{
  "model": "sound classifier",
  "hop_length": 160,
  "spec_augment": true,
  "norm": "batchnorm",
  "init": "torch_default"
}
Rows from block 7 of a small sound classifier, named by matrix and row number. Each number is 128 + 24 x the weight over its row's rms, rounded and kept within 0 to 255. All counts start at 0. Numbers have three digits each.
After each channel's rows are labels from the 100 clips, of 14848, where the channel reaches its highest value: "loudest" is the band of the loudest frequency at the time of the peak; "responds to" is what is common among them. Only what is clearly more common there than usual is listed. The data: single notes of 20 synthesised instruments. In brackets: how many of the 100.
# conv: pointwise conv (model.blocks.7.conv.weight, 256x256x1), inputs 172-255

conv.150:184139160091144147123118171189124106108127065110135104157138127148099108128139081131166112123130146122151148148125155107102085165122142149118149147119121087136111122140123109124125162133153111098139161133157165126085108126110121154152151179135094115140
loudest: 250 to 500 Hz (75)
responds to: octave 4 (88); G# (66); note: G#4 (66)

conv.134:097158105133195133191145116114155129098113110138143085102157140145156178118116124111111111110112107084117127176146161112152132141108122151152137154138102138127125125166122107114158094115125131176115130098150120132130088119096041144140122138113157155128
loudest: 250 to 500 Hz (48)
responds to: G# (97); note: G#4 (51); octave 3 (46); note: G#3 (46)

conv.213:115137081106127111075096085151115141123125079113069117146150146118154103109088167167130139139118094089126129107148135155160144140156156137129127121148150116138120096109150158144077105121105145109102121175091119119121082127099110107149138166147150134130
loudest: 1000 to 2000 Hz (29)
responds to: F (73); octave 6 (53); note: F6 (51)

conv.222:156114133118134133122104127140102140141119178115078153081159164096120095149115121137104143159143082106148101166073134085164144088113125130078123126152142122096133145082166118120120093133153126144140143154130135094150129130108138132131162143118123127113
loudest: 500 to 1000 Hz (74)
responds to: octave 5 (79); B (74); note: B5 (74)

conv.180:114165133096129109134112114134133118104151167105153137104130117122119136157140109158147057122147125127109110135145142080093124133142111124145118121103159150112124160141129177111126121110120118189164141075109129155097144084118147153152168105094091134135
loudest: 500 to 1000 Hz (70)
responds to: C# (93); octave 5 (93); note: C#5 (93)

conv.230:135118104092164147161136133117115128133124146101087129131141121132129105136118129157109120077100124119137125112129164107101124121074131112108137108137126094168116160135149115117120142165104107141141148138125129107156134148151097173121117143165147162084
loudest: 250 to 500 Hz (42)
responds to: octave 4 (100); E (88); note: E4 (88)

conv.253:104101158124107160105119121121128141161118098141173081164165106133094180169100133145143150167085131113121107193143102168104139132114132134119132112111083123080144120132106085098127131131149168135157135107109144084135145119086114103136141137122114143106
loudest: 250 to 500 Hz (69)
responds to: octave 4 (80); G# (48); note: F4 (37); note: G#4 (28)

conv.219:144102151139150132118112070142113147124113091101134141129112158127119124110136150098114084123121128089125189140145088144125094097082144124114133121130132135164104145110152153188142136126081118139146140166166163151122111091116148068133126149137138085124
loudest: 250 to 500 Hz (66)
responds to: octave 4 (100); C (86); note: C4 (86)

conv.82:100136113156169079148141113134132086172127156138103102096160112125098122126118109122135135120172139134143101125127126168123096121126115088152141083143125140124123085098114060131169156126132079150168144140104146113104140124088128150118126127147127124129
loudest: 500 to 1000 Hz (32)
responds to: D (55); octave 2 (52); pitch class: C# (43); note: C#2 (40)

conv.144:086136150142130172102113130089123148115112103151128145111139151139095137168120136160129136114129111133162181139133164121118109151089124169148144103146117088115158128150107158147153106089143128127141106155124131133150112101156146094116081111134119099145
loudest: 500 to 1000 Hz (64)
responds to: octave 5 (82); D (77); note: D5 (77)

conv.24:146137109141148155137161137094137098138097104150147121153096122133151119114142128156146123123170129138086127137131109150113152138137107171084113155140165121170086102175079173126091133184106102089095109094139140130091085137126133122111125141139124127113
loudest: 250 to 500 Hz (81)
responds to: octave 4 (100); C (98); note: C4 (98)

conv.62:113118118100119145097125172156139113121129150170122162177124127130093091090115105158131106147133144165132112136116102152126110114159146161108110122142118118119114131137159130104112111109163155144135112127175138134131114095177108124122144128120124097110
loudest: 250 to 500 Hz (50)
responds to: octave 4 (78); A (70); note: A4 (67); mains hum (34)

conv.232:149112124075151087087142078140127138117119097149146127133117142142108150136092124100137136099134134079148137110134144133124116135083147115118112137144173141134170120106140166148138181137127133120139111105084130198156117131106136106110111121133172115137
loudest: 2000 to 4000 Hz (37)
responds to: B (82); octave 6 (53); note: B6 (44); note: B3 (38)

conv.140:123133135182152157151127140117126149128104090103145116115141093170135158157125135109133110114122138138117149160112136098078120127171126131118097129126157119128148145133138128134101112133110183100098147103109176119147138126145108152106083127144155183119
loudest: 500 to 1000 Hz (35)
responds to: A (53); octave 5 (53); note: A5 (53); F (37)

conv.113:131133139118177129139107140103068147140146137145122138082109149051133110085147112110127156101137122111140162133123122148158113085114180127148177092110125163133124130135129165148109111142142102126127140158140152122115121082172109154093089118149113106093
loudest: 250 to 500 Hz (60)
responds to: octave 4 (82); A (30); pitch class: D (28); note: A4 (27)

conv.129:158157126100157126154103118108139178114151177103135128161137121136183128095111081128166085121114149156126168112128124113131128134106143127100122134167150156143147169114153147148129147160169119105119126144119170141147113109077141127148107103133120177106
loudest: 250 to 500 Hz (45)
responds to: E (75); octave 4 (52); note: E4 (52)

conv.133:162131106100148136131157152132093109144124132079142104125118143099101135110158084119132136130123112118143114155091148134136095151125148135110144085158150106100102118132110133170124163106153157093070163156145092127196141148142143091156105142119117111128
loudest: 250 to 500 Hz (76)
responds to: octave 4 (91); G# (62); note: G#4 (62); pitch class: G (28)

conv.18:144167121118111162092135125112113116135122132145126161124170147130164107121101108167094142137129093151102148097121103124141149121140093085114131111111147086113101099109151139138124162159126138154081109117118147147125134195129100148113141118143145187152
loudest: 500 to 1000 Hz (53)
responds to: A (100); octave 5 (100); note: A5 (100)

conv.184:126118096118158152088093131131164161121134144142182123142122136143129128140116140112134138119127087150113145138112086174105094114131141139076143117153160120130134099174126139147133102128162139160149154114117130089097102108098154144127147113147107122133
loudest: 250 to 500 Hz (86)
responds to: D# (96); octave 4 (95); note: D#4 (94)

conv.225:121126148182122120123160111125170120163123148132136115127100118181107133120161143116103119143104193171140139129116132127098111154131128177133103134107143127134165119127112145154116110157141128116162105120161134121144128155129122146141099121164145163104
loudest: 500 to 1000 Hz (63)
responds to: octave 5 (84); F# (73); note: F#5 (73)

conv.79:184094094125145124110162129134112162094120072160177093167100148137100156149109109130114134097135121105137134123134123146094120139091163147121153117126119131148125156107085157149140212109095092156186139123123134140110138134129105142142108139142143109158
loudest: 500 to 1000 Hz (42)
responds to: octave 5 (68); mains hum (38); note: G5 (35); pitch class: G (35)

conv.169:108080141107187171132179128138109116105141118178124132171101135112147111089106135152108110147126174159151107142091097096081094166135127114136160112146148126140118089108133135121147124154161104104077128112139120109113097112111145115105121159135118132113
loudest: 250 to 500 Hz (66)
responds to: octave 4 (100); G# (55); note: G#4 (55)

conv.70:123112140129160165134125144127123108124126091177189109162154159136112120149109145145156107141099118140097116157101171101115083132111103164160165092132125115114109141126148146129155125112140115135142175134147126125126151124156125163094182100070124130111
loudest: 250 to 500 Hz (50)
responds to: octave 4 (78); F (49); note: F4 (46)

conv.186:147141137114187122130116125144115115115135109157108144168125144143127097111063130109090084144137116142161135083130114129101122120119142138172124096096101130144153084183164169148145145138122105161093123181152161122131118119118176183108165139116098134118
loudest: 250 to 500 Hz (48)
responds to: C (40); G# (31); note: C4 (30); note: G#4 (25)

conv.101:127116106123144125155098117102144125146114126130127146144131144098146187067133089113127071158146181123121153118103165082183131142149130118154132125134091119107106105098080135158145157137117081101109153141136151130182130137187116093104116165157092133130
loudest: 250 to 500 Hz (50); 1000 to 2000 Hz (30)
responds to: F# (46); note: G#4 (39); pitch class: G# (39); note: F#6 (26)

conv.71:110114159121132129133120123120125157125114159147134138134089141098125135133138135087137095114147136159141136152164105133120112113070088139089078133155102149115164126126118083141147131156137126136118147129127081118143130097144136129125120102170125164136
loudest: 2000 to 4000 Hz (29)
responds to: octave 6 (63); B (58); note: B6 (51)

conv.198:093119120094159151132175130087131143148149148149085137185193110130122092122128165158190123102130153141113147086128108119127112085133116136098143145143122133124140131143148141129139076132142151152130099100138080146129150141151112112130127130121124114139
loudest: 500 to 1000 Hz (48)
responds to: E (81); octave 5 (79); note: E5 (67)

conv.181:145132091123086158120163091152122063117136116103150107131127147168119101161124122112153092118142111096105141128083180109140144139118141093105114119131144134135079107129111125127104135110131088107138107142144135151144105161152129143102045130131160124105
loudest: 500 to 1000 Hz (37)
responds to: E (41); note: E5 (32); bass guitar-like (26)

conv.50:176129142121094099087110128138102161096098092115097151145086126127157132124142111140135129112138146107155149165095110127119139141108144117110117109095129121120173124130125094130144168134142142132111122148128135132135189067171114134095100136096083111128
loudest: 250 to 500 Hz (53)
responds to: octave 4 (54); E (53); note: E4 (52); note: B3 (27)

conv.16:181103062099158124080110128119136155170092172141143139140103107098146153119067169169124132116136097160154133094120163115148142205108127108084080156135095098114103157142100069134117111063127095147114102108118139104141128160118131130133088149140154100129
loudest: 250 to 500 Hz (55)
responds to: B (49); note: B4 (49); E (45); note: E3 (40)

conv.182:109063118101107127144125113128128110081130117137153114153171141098105100172162143118117109124087133117161102163105111141153098107087111107135103148122150129149113101177105080127085090111118114122139138138134110118141122107098129136152104142125160134101
loudest: 250 to 500 Hz (67)
responds to: octave 4 (95); D (85); note: D4 (85)

conv.116:100121100141088126121117140142101121151106146108172090119118130179116164104134139149118104081088135093115111135107152119086104137112131120124138121112118126138181130127130129117106082125144106130122155177083197102122104158120108075125144175141130100141
loudest: 500 to 1000 Hz (49)
responds to: F# (59); octave 5 (50); note: F#5 (50); octave 2 (49)

conv.60:120196144102139188136136084156111086097118103113128118138113108162122155085133106121151094149113143170179109077124192137156109135148126116157144151113084097145116140088137127109143161076114098129118123113111130126114127145134146115118090120123142156107
loudest: 500 to 1000 Hz (59)
responds to: A (89); octave 5 (78); note: A5 (74)

conv.128:094145122079133131089110095157141105104118088123114115180170171101111098133133125143145134131103125120102130148113168142094140124111113157118119153130099134125103104101129095104110151131092137118173111125161135136085156112129102097128106160192130136131
loudest: 250 to 500 Hz (70)
responds to: octave 4 (81); D (48); pitch class: D# (46); note: D4 (41)

conv.200:126130128089108116094124114085108136143116152101115150129152134117172112129132160101137127118155145147125111098119134118155196145089101120143101129153146122119114109161129127164110087112163171167119116119130125132129096107107089132087234142138159106119
loudest: 500 to 1000 Hz (80)
responds to: octave 5 (93); B (92); note: B5 (92)

conv.235:083157134136137072134106159137147108117123161139157128077110152110100127110171097109112095090166144134118126157119183083142139150098134191115174112126127153135128140125127126117146182116101133117116108140154078096146108112104094163133155144100131136139
loudest: 500 to 1000 Hz (54)
responds to: C# (72); octave 5 (65); note: C#5 (65)

conv.121:138141116144149139101154148120119137099138116114125154111103086120128127121148100118078117109133106158103120092138151106128126177123084111120148138143153119123164134146096114174130125131151154122094128148171125125111147122157125141149105115106163081108
loudest: 1000 to 2000 Hz (57)
responds to: C# (73); octave 6 (72); note: C#6 (72)

conv.112:165143108097102192125125140148158133152121099109144115151136167114132141112180134103102146135136131104114087109120074166153120155152128106132115109097134137139135052111096142121098142162104124177137109105148145101157112116130146144119088118159148142174
loudest: 500 to 1000 Hz (63)
responds to: G (83); octave 5 (76); note: G5 (74)

conv.115:126103123122164138126096120123136196119092093109131102129100165115145158121073138159105122168136154125147104141155112137109135142088114146127125136148127133114112096146150127160161122168158123121103133129079098145116139108091146126080121110133164125110
loudest: 250 to 500 Hz (53); 1000 to 2000 Hz (31)
responds to: F (69); octave 4 (69); note: F4 (69); note: G6 (30)

conv.226:113098165127102116132097121107160120140121146133126129125142136134119174156092117139148096163117092185171107082159116120123150105090125149133161108165166138104171102137082126158124149100136139126133164126128125133117166107180156123171103173185119132108
loudest: 500 to 1000 Hz (44)
responds to: G# (51); note: G#5 (51); A# (44)

conv.239:152163197103115168124142149117141118156145111108103110194119146152108136116068128149165107137085144118136100099113169149116121125150161160149122138134138113114155135134134137079118128072104134159106143154140138109154152146164126115105153135110086101099
loudest: 500 to 1000 Hz (64)
responds to: G# (79); octave 5 (76); note: G#5 (76)

conv.120:142119152102136130100137147117102096165120127120101129157171084116135145116094134161147116153133127136102099112157162127082128116105130147124150111118105087098092114090139175155096152141139142131154116189154082118103143097169149165118152139093119124169
loudest: 500 to 1000 Hz (53)
responds to: G# (83); octave 5 (81); note: G#5 (77)

conv.106:062112114168122136130113153165119111158135119138129096112111087153127126155151136109122135109140151132119109134103118135175105109108110145133115056206134126136122109142130112127131146138108122154142109144081112134158093138133124121155132136101154121134
loudest: 500 to 1000 Hz (36)
responds to: F (63); octave 3 (63); note: F3 (63); pitch class: D (36)

conv.31:110166123144100142125123154099148141173123143113114171087149121156143109065109116138132185119136095120116127155139140134101172127114130069134122132085154113099119125121098120184114123133093118109139121145105134107145141136145106134135126139113111100131
loudest: 500 to 1000 Hz (35)
responds to: octave 5 (71); F (43); note: F5 (41); note: C5 (28)

conv.197:138119096140182110115125118142153134134132094123129129134143120107167119093125156099143167144082179151113145121114084122114157113126090124117153109138121112186116157158197180155104121139147129119122126129127099119145127147144119155138119114130131072109
loudest: 250 to 500 Hz (71)
responds to: octave 4 (100); C (93); note: C4 (93)

conv.175:108098158160092109130142159085149119108117092132071125075151064122098130114148172133109152130071087127136124148110126138132126126164121124116089104134137147104108124115144144124140145146075135082130130120141088130100143160126148107126096145116112145132
loudest: 500 to 1000 Hz (57)
responds to: octave 5 (66); D# (47); note: D#5 (45)

conv.5:144132155127164119135145101144145150126120106096160108140138119144125172170159143134118120151131166114125113141162109092117114146107118098120109146180112130149146110123123112160084134128131150068140148152101124198157184098180146128142121125171106152125
loudest: 250 to 500 Hz (37)
responds to: octave 4 (57); F# (40); note: F#4 (39); pitch class: D (29)

conv.201:111114107119120093113117142112115119118173136132112125110118161138137126114086147144131140041146136128167154180110139127108103156103126139103145101149139091168145135132153179147105138095133154146124164194095126110135142160162129154075134158142125138112
loudest: 500 to 1000 Hz (72)
responds to: B (77); octave 5 (76); note: B5 (76)

conv.244:123185138131135126174147128121171105134123139192150116151122162156161093119154156115093146111156102116087114141127125099157105126119149141142104135137109120154109119133130128160137137124161094143133142086111137115181113138111128153112146105130140131125
loudest: 1000 to 2000 Hz (43)
responds to: A (75); octave 6 (51); note: A6 (39); note: A4 (29)

conv.104:118115152102121188151181138113086123134118100149111175160126098124105142125154118128130126156152102154127098141143153124116116133098126107153157139127110128122138111108134129178153143127116135129146090097149147137126110115128139115105101131131127128140
loudest: 500 to 1000 Hz (82)
responds to: octave 5 (94); F (41); note: F5 (41); instrument: bell-like (31)

conv.187:121124129095143110142151144113075101135141115123132116145092102111136144122114153129096143179162071108154123141157107114130129122120116154118147117132124156154093116110137094139092104124148139093093138145112148133112179098113147139136074129099121105085
loudest: 500 to 1000 Hz (32)
responds to: G# (89); octave 5 (75); note: G#5 (74)

conv.168:119128092162183153117119134098117137132135135158066133104126126135136135125120123152122100136139151106093068154126111107129113125090126139129165133103159152120117142136127132111116152152098121113132132105128112136104119142132107097127127133101124145148
loudest: 1000 to 2000 Hz (48)
responds to: octave 6 (95); bell-like (26); note: E6 (25); pitch class: C# (25)

conv.85:132129128081152130123101129148123095166114142141149086163151114175165135128118102134150147152084149139124110077107117134102133116102141109138167141106168138193085069140115114051142102094150133114141124127091108093175157128123116154149110123130125106158
loudest: 250 to 500 Hz (76)
responds to: C (100); octave 4 (100); note: C4 (100)

conv.80:080126146119172101154174164081100148126121160136132106117123100094153087136159076161117145123136146158133131176132131123121159126117137147141148126086139133148137152114098121132168101130116147140155117156153104087104134194110121147177113079104132137152
loudest: 250 to 500 Hz (72)
responds to: octave 4 (85); B (46); note: B4 (46); note: A#4 (38)

conv.6:156135140136122115139113158141122118136135122111165128179096176135145121115164108144137123136120137117113067172145067147160107122114132149100097115157152079129124133134103128110137142138150170149141090161131090112142137132150121085106106168067154146157
loudest: 250 to 500 Hz (82)
responds to: octave 4 (100); D# (90); note: D#4 (90)

conv.84:164108142133092130167138110133099132134134160089085127089134132139132075132083145104129145157134134092161135178076115117163089151152153181144075119146087119107103112111140125120147128148120124135172136112111127124112083071144125121107100137180161171101
loudest: 500 to 1000 Hz (46)
responds to: A (70); octave 5 (70); note: A5 (70)

conv.194:155127123101121180129124128114130114150132094155125165140125074114081119150125145142102137134104142096122155091121124137108130101125141093151116123147121137124157113129124174099103133117113165120151146115136118166159150145165112138115112162106083107166
loudest: 250 to 500 Hz (36)
responds to: E (43); A# (33); note: A#4 (32)

conv.98:156106156104131102150102109136146090114160151136133131126116127138100121119120139150118116107093144134080130176097151123113130118144130146116107126141122117112054160135129082139096157124136168149117177104126135097118142141139123105154152124079113119118
loudest: 1000 to 2000 Hz (42); 250 to 500 Hz (35)
responds to: C (49); note: C6 (49); F# (42); note: F#4 (42)

conv.208:106130122110101152144123139084150134120118145121173138148119084117086165172101138128153094127162131147140115128129128103155144119132125121125117127147110120095129115139114149116125147137124103192068169075106104160098095130113130109147091136100136177151
loudest: 250 to 500 Hz (70)
responds to: octave 4 (95); F# (93); note: F#4 (93)

conv.148:136132130121148142138125116169142159142084108120168128100097140134112106113084118121160055144143174128117118119132150155148133108095157159148096147142119105091115087156105116149073156106139114096116108138134143091100136100117112136128100101093144108143
loudest: 250 to 500 Hz (66)
responds to: octave 4 (70); B (36); note: B4 (36); octave 1 (29)

conv.217:090127136125108122121164110133129131109167125181123153082131135115110144149173113136060145097100135138177105095102170121173095124112102114150112116128108112151128137135109143142113132114101137149114120156107127111134140119125138112131151149112145121116
loudest: 500 to 1000 Hz (33)
responds to: F# (36); C# (26)

conv.29:153137158132111123131078121121144117127122058133117102113093143125129139120172118116135125150130156137110131102112167129106148083110091132127076102141102122145150134106153113111144125149142118136149076172111147119095138108122133089105135128159116191141
loudest: 500 to 1000 Hz (32)
responds to: octave 5 (85); A (48); note: A5 (48); pitch class: D (42)

conv.183:128135112105154132151132117118130116111125145163122133129054116164155137085131112118127150141081136131100118135152140172086126161144151147157151148099057153129114130114133143099061127132146133107132110157100120122133107150122110124125168098090176091159
loudest: 500 to 1000 Hz (33)
responds to: F (95); octave 3 (55); note: F3 (55); note: F5 (34)

conv.59:127103147150126119159140139153106087100163149127134135164149166122176121113122133158130103154077152159132096147131094127138136098116081116098096121173121120100157113134162132158095130121106135109130121139103132122122154116157118161140163134139107116146
loudest: 250 to 500 Hz (43)
responds to: D (96); octave 4 (89); note: D4 (88)